Weights of a small audio frame classifier.
Training: 16400 steps, batches of 128, held-out accuracy 97%.
Data: trained on synthesised sound scenes: up to three everyday sounds over a background, 26041 training examples, 80.6 epochs.
Rows from block 2, named by matrix and row number. Rows with one number belong to one neuron. Each number is 500 + 25 x the weight over its row's rms, rounded and kept within 0 to 999. All counts start at 0. Numbers have three digits each. After the name is the row's rms in percent of the matrix's.
# gate: MLP gate (model.blocks.2.mlp.gate.weight, 576x192), inputs 64-127
# fc1: MLP up (model.blocks.2.mlp.fc1.weight, 576x192), inputs 64-127
# fc2: MLP down (model.blocks.2.mlp.fc2.weight, 192x576, transposed), outputs 64-127
gate.445 102:510516485480559496512525485535502469463511506529530489528475494419476512513518483545502457492508524500491496466478493541487520431555491477526537498470460530472530481506516493486515453498455500
gate.446 091:523478486468463522521498517499479469550496534510504489471486469520532488496501488535493505549486504538491517545513509481469484495546533466477514526500538523487460475529506513537472525533522505
gate.447 100:482531524505494474475513475524525489490490475456500482457506466477508504489464452474496551544465508536501468471517515505504500489488498474526532531511453503483489438515528505481484484477483519
gate.448 105:496533464483505503476478548475521491566484490516502517456487512527488554501492496478460486491503433485480504519521488487488502508516473471454524519550486482511490473467479517498531512478508472
gate.449 103:533476505498445474479483527565467486526500503540500547490517523487548480517493479448496432494483496515515475505478527475493483502511464501493515491486516473500503524497484484467470501479534480
gate.450 105:481543483456481534472527490541498516498562519491473482471528486472433456486523462505497492569511545492502502468531461515450496479530481516518524476498495507550470500533454478503525477507496559
gate.451 103:513497534515484503484489488466486534490465525487520494472513519523496508537491484531533518507544507522494480527492514553500455521490462487535449507482480529476487488537525488484484500506517518
gate.452 095:498530477443513498451482509534450467510470526508503544516463499506488493519504514483453498488492532533496509511526494469498487463568480468496484534495515465463535504539537493531486480463532493
gate.453 092:525485534503488488498527468466484482451498505506511480465497499540513513458501508487501516472503519456501499523510465511477531493453520525482526468481516531470480481553455530483481554534511520
gate.454 091:471501487512503489506507512492522487466505461460521488451526472516477452491480488492474492508499495492471480509503509456466544524497501491513540493554509478543477526473440474476505526504479490
gate.455 094:469497497482479460506513486527533504505540511466498505491517485529483536478464455458467519555467495485523485476496476471515520483502519513488497531475502535518527525522502493498511494515481495
gate.456 095:526497515460503493470485570488540550503476454459518481448475515495539511489557484534490503482478462480507474492452513465496486492493480537472469510506529485513531530528514494500503483461525526
gate.457 093:510494524504496485543497495525485504490532491489522498530487518523547501511499545539427518512496507514458461470525522493509476521517489508522515530483498503492456484522440496513462509474467560
gate.458 096:490516465523476515523534468516456525523502519499510479524501520505460510522525545522495497464499459480498535485533488465482510510531495447501498515504504521487497505484495486517454537455517508
gate.459 094:489499465510505486493490493505476498498471489540521465492491521506483451498498489483496516510520544441460492526506555494503534487467476524539537537519530523474511519534495506517498506506499498
gate.460 098:510501452505437498500486503507503479534520501535532490502571487535517509513492476475469467499447504503513513504509522500490450520538441510491509475545504438482488503508513441435496467485541506
gate.461 104:514507457509492492553494509456483485496484508499486508486496521463491506453544493505494517561460489487495555522492484501504533535513504495548481488512472516501493510492528479518519464524461479
gate.462 111:483529511546489478480526506518483474496512467471492492505507443517500480491510473485504514467512466528491466494473489498554530456498484471529501524463487533494501493497472510502474501513539520
gate.463 099:491517525517482520484447483493498519481494454509481471490506437488488491469522499505505461474479500497528539470496525515452521496483463530511475457462499511473490477488537491524526505529488513
gate.464 091:437491517460460510530521490523517522544477487483455512541489497507493493522467543522507460457527433483476508480514519532500528527445517486464530477502496508507484489529496489509530524532519487
gate.465 099:522556523486490514501527476494521518432493472533492494476537486518477444495517527490465495513485518492546518502505496515539469459495520490458543483466459500469502503477527499520523495501492480
gate.466 102:514473492509475454452503460473489492506499502483513551514496500499496491500486545482544534477527521485470528459489470522558527465507511472507536503574472494497531550519521487518473489513486526
gate.467 092:458516480461434517518536490523495510491472515508464481502470528472476515470493508471507529504472478494473506517501476532497515471532539483473491496461468522497456517546482500490498524479471512
gate.468 110:525500550498498508487506486512513491475511482499475502497530507451524516480494504500509462476546538484518497461444499485485509479550444535509486503482497500488503522557545503486496529489546517
gate.469 092:482507509500505517485467521516546524489512498523550479522469488470490488501445495452545488517451492480505522501514451492475474474493502472477481464481478527506442512481494527443493474480490537
gate.470 089:504512506486512482526503492455514524494534471482522498462481471480513521499491525486485488484543503478513566464539475522519521493482496531520493531457480536520506486520507464504522470496536513
gate.471 100:458504491518488527497485507553541527545503500491485540528506563549486494509502507504517510517505483513518488539491478517496504452511490491472486501473438492493535554520494513517502500476508482
gate.472 093:532490490545494505504495496482496522502497496501479508483462523499508498477497507537465511515520547483461481507525471474490508525497441489496524514523472469558520525464520515503513500482478519
gate.473 097:542531505519495496479555473496478548480474496524497531503498533461487563508490514490501502497511477504527541504499493506507524511470511475484484504447498480500479470544513519488465503465501485
gate.474 087:526495504463488502483525476465479516446479524496539510500528524536493518484472522489504430497435488506505502480508499461534532563486473553459480475516554489491480493481496495562463501491506518
gate.475 097:523482536513476519514485470508478418519463483462532476451504471459517498486530499532493495544501470486490471485526517538502519521485470479496460519528507511492503532476500526509482503466501496
gate.476 101:498499503488510492506496490483503525481505455524502517497449506492489491487502532538473529472453500514480494465472492513514510525515562433483516461495485499501465474514471512508498467477485498
gate.477 097:522497527549490511486490497497483481497466497511479505514491493521523506510516480542484500488538481534501478501491501498499517534492520449534485490519482457495498500524549506512476494552512543
gate.478 113:494492524475485490525477469478525487454523530532485543500462516524475555492489492444505447510499531532565502500478520507504496465509470526476474529478478444493525505484515524492497514497486507
gate.479 099:515483445471482503525467516522495459545505508482514511504533474482483501468466521480485492519459462444495467524514552495495543514490507438490474490491496480507520517499523495456544492484495521
gate.480 091:453504506508494501502481469539484513502517546459466499571437479526439509476488524494492492511520536510508528508533486528483514501489489428495529518494476511502503504530542467460519490479487532
gate.481 117:499548462486504485511499505484569527515485506541467482503487534504576545520506589494489481479469473555482530512496533456460462508513499496477518543505505475541486484481492490519561463509458506
gate.482 085:481527511488495483531513455512517483507465467570473487487471518516442546532498492484486539520491484513463521507493480463497512459469535494481517495505483478528528484471482518491472491530477536
gate.483 094:479452517510532535489503549521487505507503513528457484477511514482522543492490487532486517479509514516486506491494524532505481483497509465510474474532468524496514489496491468525475528480459468
gate.484 105:494499520469490472519498485507547520518490475516521535480479491535524472458457495471470565538513520525484502508499481481527491514527491478491487528451579491532492514496511450557502513474544531
gate.485 096:494517493504524481499479554542499466511474503487542524514516480512548521453498516518445505490441529518508515504522495473523482508466480486514489484494479472523488490484504497500525522514465506
gate.486 111:551479519515512537530501452504509545495497546497559435485504551485541472559535498509482481492533528508497497506469492535533539471521505476510494488438514484489505530514496498472517475456502484
gate.487 094:552474487464543493505475489446512458406505506500520485502534524475486513512521562476483477464492500521508489489521513518460567515472481521541513489482503529479485520506501454497487509530500527
gate.488 108:457542491478530503518539489513560485540493482484531491492507500521500468480472546552503493497483468498487476461469491471497491498509485498469475501500503534470468528496496524500506475526512523
gate.489 102:514472478513535546477500530551494515476471496506474508525502495505499461472504482499510478513501495510515527520533476516465526500494496472481504554514521530541492531518487554492486524497489460
gate.490 111:496471469473513451488521485526512521456499502507503537490489496452458491484471454508479490524474490510517486460516442491473491507479489475490523494476498495506527476498506481485524466478454482
gate.491 101:475498455539493503471439536538540506466500463499481514468514501486507526483509542505494462483499494516481506530502497465464540472519486509512481509484482478469500486476468472520502501527486517
gate.492 101:533515481502509468521471479493504536488455480487460485510480508515490546497488515534534480487507463522511429488494503549530483495482451478513446478459555522511487492497516479482506510520480512
gate.493 079:492471514554539502539508477506522500508475548474495476517485464497491531471513482520478499549520494520498499521500515468518546509495490489490534512506449470501487478464538512551496481520483507
gate.494 094:502490472491517501532541487529511445538490490518522462492503499491480527523514486488481527485518505498483485516514522496558547527506495528525477496527499520505544507527468445502461484468490501
gate.495 092:446524529500431539491490454498481482507537504508531492485499485529490488509513502465527510496531495517490509494500515490472466460471477508458484495525478499524507508507533520514482504502477484
gate.496 093:550521498437490468514522469537540476501501481550531481512506483496516516478502495482488474534451467472502531506520481542508488498519508530455501469480509497463481487509539498433492446525497543
gate.497 084:494465474511537497504506523500520515555456518476486457548491536510528511526515544505462474507523525506502513511516491492507507506525496514487460495475489474515487523508493504479516506486490502
gate.498 093:484494508521496511512512499478477461486517470438528493512521513522539499552495532479494493524501488507467510469510474538540515513497443456546482501462475529520506479461521506476484521496486505
gate.499 091:490493510495482505552496484535467493489480507525490523462519487491481473518474489540501478497484503535591541508562502495516474517481457517480515557447510464468515540529507516508482489502525479
gate.500 110:489478491479479488463445489512478551501508528502518546535531519471508517448498502460551503479485498552481489491455485487509501480536452543518489491498495494511516497478510522489488525486515455
gate.501 095:527462451522464469548525535491564450518454488509499500484522507499467515459521530483485483510520497496485499523474495503525528513468505517498475515503443505458544472447524519486496515538469518
gate.502 086:500464528530482506549473483480551506458509453474470494526517478488497472465496494507537502489485500486485528476499471480467497578503503506534478514484461479517486471428530467488495505510456516
gate.503 099:507508556503496508471459491507512491447515512525488472483506461475456450458521527515508535529485469482505479532482519489480522521502546532523492476526495497529496473524546503487460480550530523
gate.504 089:489488507517495539480462491456495521501529505514520503455434477459438486482495501512498542513500542497503463468495507467508536524498524502461479524488497503523462473473470505506552496496475552
gate.505 099:526513508501501492494521458486528486533489511511451508508469507496513497478494493457503507513459494437503534471504471510498506481531460500469477515486497486493546497542510544491503482464494524
gate.506 092:492500447460498517505537495464514474463520483503548507488495466495476471498473476522465471498504469520476524499493481493516502469488476498529511524459541515514507529506470515488474508485473476
gate.507 095:512513455509541475500501484505555487519444479462530514535525537487504492465530517482508528509498485494496475457497452492515504512470508478506496489470501471528491478564510469505494528477514452
gate.508 083:526554459473488525482477503462504505541502511457453502488482526504512507477495548477460505538488471508504548530491451551529456495487466560477506499465472502532521461526497496500497502477535532
gate.509 101:532432486546447499477488478491490499514506490503472487454515510509492497463486519524483499482526535518512497480481496467497509463495515556470512439476485491495517511511484490531490477469534517
fc1.445 104:512466500491552497491534513516480529472501493480512449504500479473501467524526489471467424482482451508520473480507507451518517495489499528509521543525475476518519494495449539531527497499487545
fc1.446 106:528464497512522510495547527509504524519519559527484473467558519471518515471512509495544493495529484456482508505508535527502520498506491510520477490479505529559510504442537504485538496490476507
fc1.447 096:535483509503488529492472521450504508485507483514496555488515480505541521502542468508498513516496527478469496503486497525515504428493502539481467486506544481490462533493447540501511506525502453
fc1.448 112:490491544527475521505474543480457516520519524492561504504546470516473475503516440512502518520494533489499486519520502480510546479482523465485515475529524497478520502480513535464481518483485482
fc1.449 108:448537524493431506506524514473502506484493513513559543519454503503458522518528486512517505509478524502474521469531509502511498541538485527493478486478496471515523514490541504507442477470488487
fc1.450 102:482526480430488478509533481507425526486492512500493450532487549549467509520505515477530513504511481519533455476535520493545454519508518511528481510478497500521521525530532469481503488520497518
fc1.451 095:505497521520474497524493542501497494478437522492509539484493508549497498543473537548506513468524496480477524517493481503502483536497454511513551497457542526516523485514553502486471476494524520
fc1.452 089:521535503472464529466500500522503488511511474553507533509455545557477522505575439475523472486465499489513497503516465490515511514530525494493535556496508458499533513478474496526496461491484543
fc1.453 095:471501470518489526484465496521520504568467456536516526542548486488489507524480512472496468503484421502486468497514504504525517496500477499494490525489502467518499474493492485505511466496494482
fc1.454 094:511477510494460561515495548514517473528480548558519548513484491488508540478540487504511536482486500497477497477488468503545455471503487505454494448411514568449482462465540504496491496480509483
fc1.455 093:502527515475541527494510500490537459501458485516454540534486456486561459479493538513491512472534511513524484499502487475490482552519473455477540494507484565480463471470460481468495499499470512
fc1.456 092:505500485473520473468492572498533494497512539483496483505470471524527502474523485544508500481487476472497503485501517489514498535480474504522500502504491503495498495492519512495489493436519587
fc1.457 106:495496499522511477521468498508557467459467468467543490478528455480502471494461514494524529506518496457526496518474484509487538488546456532519509515502506548487495494499504477530529478497477492
fc1.458 088:491495503502455448494503507513486495511531509512445457490515525500471529485488529510496500522556448469471487495499463505481498457513480471482494502450489506534506473482514474475511522534497525
fc1.459 096:480455509487462502509506494450509518491495506494500492485562519558528490550467515424487483493502525468476497538479517544476506496530526504475481480479501461505492472515465518493473481504477513
fc1.460 106:496451483498548515538423496491513539490484545470479499540485514430473488481463543520498554510503502493507456510522505491487511512462525507523491509461518507510485528512512511520491500498488465
fc1.461 093:479478546520486517440481439520498478460475499491492485532514502493485482502437447490514478509512540479509456509525496503525503490484476486471487495496539554461488483545524491484487541530481481
fc1.462 103:482503478466519500503488510517498535501497521489483522536506549473515521545467520503534488486550481488525507515493468495446433500485522452476488473501461459502538500487532494496524558493499503
fc1.463 093:498504487524529513520479492508537426525449481522514511477489500488537547545492491504484464541479491483484509521505426529502527529482532496527530473496486475487536500476498513524497520488466521
fc1.464 081:490473493510495491470498507519495473458540496501514503522533507556522487518501493490503498470452541531518499508471497503532509506562503499509490553527491511481475471487480515472490492446484521
fc1.465 098:523452528535512515465492548497479483493499523491465515489500463457530520500480436536535498514552486490499500485495532485460474513492467525560456499561511485524487515515500558505511478502470500
fc1.466 095:484489471543488451493521483535546485510489521471500534535479477490509484505553522493516503511509466458485498462515482514543477505527518476464488463524512550514516520448480455519511463516478532
fc1.467 087:435494441511495494520512490490486510519499513523453522518480474483509478513531492484471470461473467509480432485541483528545502509503525492512468475479478477507514476533487457533476506498490497
fc1.468 099:494464477495487500493513486525471528509503454527521492491498491522494526497509531491461457466497447520476468469518510455531521557555449488490540473500483522559467518512475542502485470468526519
fc1.469 093:514498516466511499497527488481505495519504449485490517461490454486508461498544491486500477497515486507502516459553516502510575544497506492445518519528514508519542481473464510481481507503510492
fc1.470 098:486462457477492480510505515524512561471537549496512483509498485488477465473497458546513526496494491462486519524524477477461522495523502470514496442506523527462505480509486489534497536523489456
fc1.471 098:477537472511498478550500476533496472515459505476490501488495506506502471499511540545528513460508478509547527495520478463503480526537479528489532506447503499430503503527515471530459482491519504
fc1.472 101:526470484476496473486479483522480508457503486536490505523515518528520493522473497532494487492473510536494527531492519501529482486485499538510494503498518492497544522515500523506464504467509475
fc1.473 085:519553510472478474527458521511498493510508486476515506494507547538512468507500506485499480507475491493500487522511498443450470476476518426518531484491463529511484521530489522474520501451505484
fc1.474 092:480481568537505508440509490490531557510522538530520521481521530500504503541488529503506496522511475527468504510505540470488496468448486461511506513482514486511485508531501466504487473508492504
fc1.475 111:529511529496459493472539500451522528512491479532478495473529473518480506498469479486502505470525492479521484493471486564488528461450509508441488487487465493538531483490497500494507498474463518
fc1.476 089:531517486503535458516507533469540503505492483519495518474478511545520489497465510501481524484477496504492514504506487479478533511531505450467476492499484507504462465479503497520529465472463491
fc1.477 100:506520522495502550510504515472536519496509497503522501471518456487518511558512553512438523499552538527496527488499493447489516486542433528494449544515507542496459474515467504504521483541462481
fc1.478 127:558494477517550487444502550481488505492491514515500514503526485501519507471511506457529564480479513475522533467490452556474538476505462531517496486502516493494523484495538502490493521476536486
fc1.479 096:519514517483467468492504489473448490555526480499478524478536495509468475520530461529478448497493548533500485487505536522482512512484522485494536502510476502520517497516486499513483488500538539
fc1.480 095:487527459510510552522517473522439499509527536494508536508501551532464471532481513480501562504452509535501495529542489486496499478551449493504494496484501480473515558489515484506495485474508477
fc1.481 105:519509466457530495500501495487521487496491519542489517491450488495493585496504512482516501493489512530497485508509499503436535514520476492486501489517484514518497453489528507526525510494483472
fc1.482 092:446483521468468513511500499482499451467485458529469486502501491477510464511519498503503512543512452501498499485509526519523491432487499524512459516508482511482468484522530517493521497521504493
fc1.483 090:512545485482462517511527513492511486485447489531487485461501505495529469461528492516510516535472524467504530512484472500523540446505532506519537519487492505461487510481475540475503455500488462
fc1.484 098:496487478491453459546481469489521478511495475502507541470452493544533543462475527475474528485479495502547522490515490501488490551482465501486487558455549514504458525498554505533489516482543525
fc1.485 097:478489483509533497539502516479500506500489480537498485512545494489485540515495495540517480503509461484477430468524504511545530517480484504505482478495482523508512526469486507480499454512457476
fc1.486 104:468501436489479506482504526477506492464469497461518558498502508511465487491499472491513506532483505501434492526503502484516552565495508474502539475530540481512505520511474526481505525500481464
fc1.487 091:553512484476555506517503517477501523411483489506548497517523511530488517522479537465491463498523525502484500452495499507450539507470491502510515457482470534505489515508503482495515526545505525
fc1.488 099:550497493489499484473455494489469475478496521519466468488499463479479498515559472483501470508488516467547506539462517493495517493522506492535503486513528501521523461528514476503511482495496499
fc1.489 098:463491511501483517491476500487523481530481501447482519493474520533507532480493495509535464494442517552528506505463500508464468470578512476456527562475511510476492509536496491500470548489455522
fc1.490 101:500504487466488536517470489464501509503499468497480454528515501548491508499504529499511530516509505486482466507476495518472511505497491501554512477490537488533503502461474513524494572532522483
fc1.491 110:507517454498468465536485495473546527507514483486516496485528522473560520477517499510565471482510467566494456523464519464463474492503495467492494530504507515527519512518473497498548515526512484
fc1.492 091:544513503496472485482564485462493496527478509501500488492493488497486525545479495486524502524514470525474492498493491477479482475476465460522478477441541511508522516504515475556529521499511496
fc1.493 110:505487498529520513503495542516497534468522502491466446474517451516489490479491496502455427510544478547524489494513531484540531553495525532520469529548505524501473463502492513503506498503465503
fc1.494 115:516465496511488458487479520511474510520522551482476497530495508488562465465461535535492521522511485533466511503505528487516475471536491528553500513493524503473516557472564539515478488487507508
fc1.495 088:499490519502466479535498489501504463481523502476524452485489487538516546494488501489516502498483479489506508460483518510522475477549509517442498533518487522467523491472557521514461491482505522
fc1.496 101:489478547465491505557515512495448497443485492483436452491512468481462488504498548501470491509523480528532498485517550472479488523515531512457481498525485483530471484518478482517535504556468496
fc1.497 091:513493461496515453494515444488532498528467545489487489528473556489485524495519504515508481511496523492488500482508497507492498438509463480483453495477503482510513513511498502475495485471481516
fc1.498 097:498484521503477507479486509515486427491533494539521527515496538516489492513519474458502498509506535472504494476533496505483513502517479482529482496465520506503512490519533510492540505492470493
fc1.499 110:532474495524501528507508534492513490484502486477486445494556489479490502495489519450510533513500508495503490464499495525492498502453480477545459456512507499532541485464552518495516488515466511
fc1.500 103:525496469494525491505515511486501536480518532561535509508502549503544498470522499431465491450498520509503473473513499496510495477530477561477540497436501452477489494497511470535520553464525499
fc1.501 107:524515489518508525530492513482517481480502454489475448462470446541458512469467490530507541525543506480517534521507495482549517516508520515543501530514479539505481501491492467522471511541464486
fc1.502 099:515522531500473494513485493492455525525487552528518500472473533527493509523498481477514537540439537492480493527484465524494470474530502469478462476478467514507520508512542468502497508489541504
fc1.503 089:497508515512520524499509465512488489529475540482488499470472460499482471512508447474536536550507466476521502542444534517522521506515485532504461506523544480439526514501520541495488506506493441
fc1.504 090:545520503517524483485481493547507482516469514501520470538538482515555494535497526455507467541502542499516482453468511477511489499495504481468497483463495488515523476468513466511513500533496505
fc1.505 086:526476490486489479457541493459506503522535499478495473478494499507483496518501448477470458525481476510523474487507483522522479560504465550509468515514515464536502464493489523495491503528505517
fc1.506 088:486474507508505471493515486521512498518520506509523497488482452558483522489499487504545527515520545513536472534512511514484540479516523522451485478532478534503464466494460478526525494536492491
fc1.507 095:500511486485483486551514474457463497469496487510507515476497490479522538498489487555497493529555475528483473505493492440455506540510506496481467543501517548488471541472482517471478507490519465
fc1.508 103:464462489488496531496538478502485564510521509519448483489514520517476462491504560549483490516486508540479537506499469473498476462509515422493528494484522493485527514465516489525475518484535485
fc1.509 098:515519509445463514454557527499533510532495544497507527487517477518510484480504504480539537457504524513531512566471473480496551519511434505489471526495488483450507519529492500525499466523483509
fc2.445 097:507503553484470485482483509542500494515511497486483521469526522495544496465520462499444503490489516493508511535510501509486504516501500544570506486508496500465488529496539486491525499516463532
fc2.446 097:480474512523531503499513438492496468462476441505521533515475527461511483509500493495518483490516500511520491547485513480479484464462483528484505550559497492466518546476487497516502477499515533
fc2.447 102:535529487458531507509480540496537495516460441450492528528530497475481531489494518524491483473520486508492474513513484507492525460530523519506496500489526492459490489474514517521523500502507520
fc2.448 102:495519546510521473489491481510494484503510483528543517520526522535508471502520511466458566519490509476507492495525503493500486531499524535481502495492488463513518538548506518525478491531540548
fc2.449 106:498485485509521497515476527492538514521526479485480506507497502441467487491538484565508499506497498501533453469485494481470528495448491477502489508511500513522551500507501517514510581514458507
fc2.450 109:517515494460530495469458497483530486507486469473495505505465462484527452514518493547516494550486513521506518495525526483513506529504484498513516482496502507494533512467498516493492528527488503
fc2.451 099:474508433486521499513494461468525495500506494495520499591514499507513480531535475476524509489509518509537484489507553515483478538514475518518497474497517435482543523536501482536495478535477474
fc2.452 100:516485478540472479488525508536534518479522498499476505519479545505481497502524492455521472521486533477538522476445530519486522494476483536522497525495481477484461469463488469505497469532542454
fc2.453 107:501522463500490505488483521527531525541542461480437536530508522516509491508475474528501535429546538479510452485480504492542490462537522524476494493491519523488496494510496472526511470529501559
fc2.454 100:510486500460483523495562502459501475516549489492458505534503526514517516498545490478477502493523480466492541528487501536491523508501485516532501547485511503494484532501491513529504498521508534
fc2.455 101:481478512467483482492471471539519496506495507501514526555506486518513508504479461465507468486496466509476486482519454480495505500484534510499474485525527481484544542512500487496503469491501509
fc2.456 089:502491516540501479479508478515446492495515483542504487491532495523512531510504478496537529477513511507500503509556508492505510472496517471513454481451527494493533453514500532519545513484466444
fc2.457 099:503510514498525536545498481479485501503557508492521503480525493518531509500512541518477500513523506497497501500569529494523541492555530540514499502528502485466531483490499475474470499467481544
fc2.458 089:522515511430509490531502508552521483491471502509513525529522544496501482508499486480515514498502550505471497521492499479495493497475492484486524529535525459546495494523502543525505467546531482
fc2.459 092:473434516508491511488513526442440509523471497503474481498516478543471550523514570530496517482524531532490528487454513535471541519554468509521502505514499488481487507495501535500521531535497491
fc2.460 113:493532481479464556494472528491468496490519514445494520514498460522528499514478507532479489530516498495472463502512467506465455547513516476497499495505521528483478497482507468484505471469480512
fc2.461 093:506521548496489491494504485505535484503510522508505507498477541484511491502435531469478477540513484537515498468482489491502500532530531502500471539478506497479503512527501487475518469534550481
fc2.462 100:460541509476497489501506510506506500482498486440503460469489521515560492554470492512476511536479470512487528499450482533472518492535502500477512537512504483543497491507467555478503474470513500
fc2.463 096:509500485490521484473473523477514498476466521422518504481534495486518481485540493499477498483479492518512561514531542507481503483498482496499480456503491538534497486479481457490501508481501474
fc2.464 094:479483475494468540501538484513566499511487477505499535508507510476548465524550533513513475469504489483506531524510500501592554517511479476516448467475517501500507527492496528486489536485531521
fc2.465 095:496526489478444520534501547533518491511497486552520531528543520529484521574532538494469487485488464488488458458503443535496515488490501483506474468501486491522470525548496476507545456479509467
fc2.466 102:455447541471530499538515533472487487503514470505480474480532505449505514485506502460528510514503523526503479543489465498466529532550507501493529500478479513471504481515543538487502551565499477
fc2.467 089:485544513530536519490487541472476488501498494495476510466517475533505520453505471482508459471504524523548498496493498521474489489498528503464536480506487496489482491496490476505501520526502486
fc2.468 106:461477506502531483521431495451539495499537482511550485535500519472536499488533475502521495511505482535506500513467534478466484500485538517502516513505526519460517508500509510513460510451488496
fc2.469 100:524506480494486522482484490540489507528503538462483562493467520517506499502478498454509513497486483522521444499499519503504539484494501540535493498537506467475523477540472467522571465538473546
fc2.470 094:499511514503481502567482503503498476539495502544486515500505479514535471490509538523522536527550517486512495464517469512504510458482496484529507544545509468492498532478487470512499512473540503
fc2.471 082:483528489517498523486487504520480465462485492496526496509478507529537472461516472490504543504506461483499473474483484463491430511463475535464500473478488498468499498495523487548517490458530560
fc2.472 094:478514514466485531512513484504531479532539524538483532503483540442476526497507483493475478473531465477503517469510495477540536490508527503496508509497515470507508496475562452506516513521512510
fc2.473 091:559495477507507493476490482484508472496492531499457537521526484474509477469510523502541471474462532479488471484528506491528536508465506490513501523544503491542524535501483442532513546524514504
fc2.474 091:545503504493480518469478465514558489491500481464498516502500559517474479550491516486509521534469546507521535528500490506523444484477477528463508483505527475494520483489499517477502507470510530
fc2.475 120:505477474505421524493508541505516540486490481518486504549517537503479489547542500484483501458518481510493519439466527518508483494487501486491456483483510499514477497521498476523498468512491453
fc2.476 103:507540513501510531510506565540503506509452540493488462480497508519499499515519464471498522507519495492504500501479455479532445507447519502475514466486457512510488512499540537501498466473459495
fc2.477 104:501493495437490509463503500451512471454496489459470512490557485538515502487537508501521487501503498484500540484515471550465465497483526491513460489457487494509435527510536549517454497513484493
fc2.478 105:463512509469496494539536521503449521507473511495479509471508502471486505514434524529468530518536474449505457490469519485509459502463492496449505545464491540490492510503469496504515493453518520
fc2.479 103:534507451496524520517540466519536494549478482469513553500531520502485495525500500487520507528544514476523465539526582521515541479524520516495509466498504511541486492512476499519474524485447510
fc2.480 089:536501560482507473512512483477515498544472459506478524487496515500465524488515461462535500487499490463523510482464487493536492495497530498489518528529458508479493523497483463524488464484530507
fc2.481 104:512512524492484491536494531498531486515534518480463468545454493470518499483509454516552491482490505517549476547531516502497488496525482530516480473548497518497485519520496525485531545493521483
fc2.482 103:523511494552497466492516454498507529479507544495485499554552478519550560525509517515475491492424505506503513534518484463497477497521506505487545504519463486549501474484497531468480507546477492
fc2.483 090:483505514490532517529531494493486537510521532455503460498541516491523505493461461461513510469514518470537522471532507511535495492505462479466506560532462479521518486490538524522493559474522469
fc2.484 093:506492536542511487456466513492474496506503510488466491451505504513481500537546479491552506532509536531487486464490554524524486523556534498497481480515463478482530438511519501489498501525516495
fc2.485 090:492502531520529513480527491487425538496514506524512538497499512515496524489526504469475526501513528500455474462527483521519544481520466507498505462495495466474482520533459478504482499536525518
fc2.486 103:457480487505481529517517469522526518479497518487520524501482542544531505470481475508481506519537482519518468520483452485510462506520511487487517529474527491511507512517483528525487487519477545
fc2.487 094:485497505486519451556490486509518533502476459521527472509540516523500526526484480490495527519476504522533494483488496517484416517511522494463565521500502504499530474502538508496492490518517471
fc2.488 101:471513482471561478501492497534514503490515471476506487524474537489517500528499486484465496471510474507496474467553510542486520507531466505476484514538519459513456517495473492509487456483499484
fc2.489 101:476464503526494478518496487463490509496483515522489470500493490462518516519507499471472485494514493457498466510460490497506516549506483482512525525507505443477536500483564501542483537502486517
fc2.490 098:492499448510522488496517508489495520486541534488514501505499474535518499520515502484526528499500519508512478535445484509502501514505514535447524538488501553481529474509488520485471502511499475
fc2.491 104:530506531532486467487496474543525456516482494529541488510505519473485465482542496452500473523494488519527476543501513522529490498536464464525469500496513510497522439496500544525491488503515460
fc2.492 092:504478500475485508511494500500518505507490495512521499519517487526465498520521485466516536563505510509491481499476498534540467534472494527536486477516496490532494502532460508557507469538490485
fc2.493 094:511432479508490485501498456520508480479532463490505500492505493476508498527510534530511532495500515491511510493484547474446479528501483493478500501500492530524511505468506463486450506538506470
fc2.494 103:534501488427502538498493477501496519502509530457478495548458482497540483499487511512512497484472473505500491482518521474505542507512522508487505506479495506505494491515541521495466527458475462
fc2.495 088:523481472494538515473506505545491480502490504424473493525513483498471537521518475512454478515496509487502544562533526530499487490493497551503470514510505480515467529511491522526484525531478509
fc2.496 096:477520552453515503451504486527459499500540499508496495462479480527541522485460464501495551499525504499487502532526509519507528516526520486471484499510525466485470521524491512513555460504520499
fc2.497 087:495512542503501512462516522532501476493510493512528519452504539501524495503479449457534484512492514499541480532487511564471504528542483504479524558476439548519458521511498519504513515540512513
fc2.498 102:523506485501521519478519503541484547525496476468513477528513520500495556517480451498437461507494504467471502515512481510523498482485513495468482514467520489516505482451485515498484510464486484
fc2.499 113:521534474480469564490539524503502491512521531511446480491488466526499534517503498552491504509534538548491516480525533483512494505513462507485503529488503545468503506508513504471449493519510516
fc2.500 098:466480492507455501455531515520499539475485485487541525507549486475497504480538524535492466502488514527475482504454508518459493471534504527517523501469457514501495479470527538499527514433496495
fc2.501 101:501499511489507502491454516502493511491500504540523519514487508542510489533543541537576515491497490519490493514492533480532470513449494511511509474539487529514524501486510502496489515489544530
fc2.502 094:531532457461479517468528501521524472502532552510484516502504541527516507509522474495497516478536495484494516510511506509565530487491513473489485507498513497485476553501461482489509496495470563
fc2.503 098:513489522501508545486512471484441486537468516483506495492486485495457523539469442470490453493476503523493502452521467494518515498545478494479505482468511506523512489494487546492516542490531480
fc2.504 093:475487474511497494511489478453528469496580498488543480480520501494525475503520523527503498483533489492544539502511485528477490507500476485539458527490499507568454519480511517514477496526518487
fc2.505 099:504489508529498491493499534471509496492469508506471480462518555532516519488520487445499470508470545557543506533456510536486509519506478515487540520498462506502477506444536510501491510521483490
fc2.506 096:538507442501542489486506488493500490537500488474526507529434487486516491514562499492486489495510477482451472500543472441501523522454482505515407500492530474528512537551487496510502460514462491
fc2.507 106:472477503517497500524449506472481523524508487507474475517537522511471519476495503500499515494488490526514487496493504515492564533509435524484468544515491474479514458481460471486510497476476519
fc2.508 093:512537507522495447499501532505530449510489525525522517473481519480472510521485465471512523476529526518525495477465520498498493508457522532518505531519492474510471508499487503530505455511507503
fc2.509 100:472487512518483490475486470562520513468502519476454506534544494450458523502470501456506483518513501526472471451520480527509478463522515564489524489485518549462466487522516492509516491491491526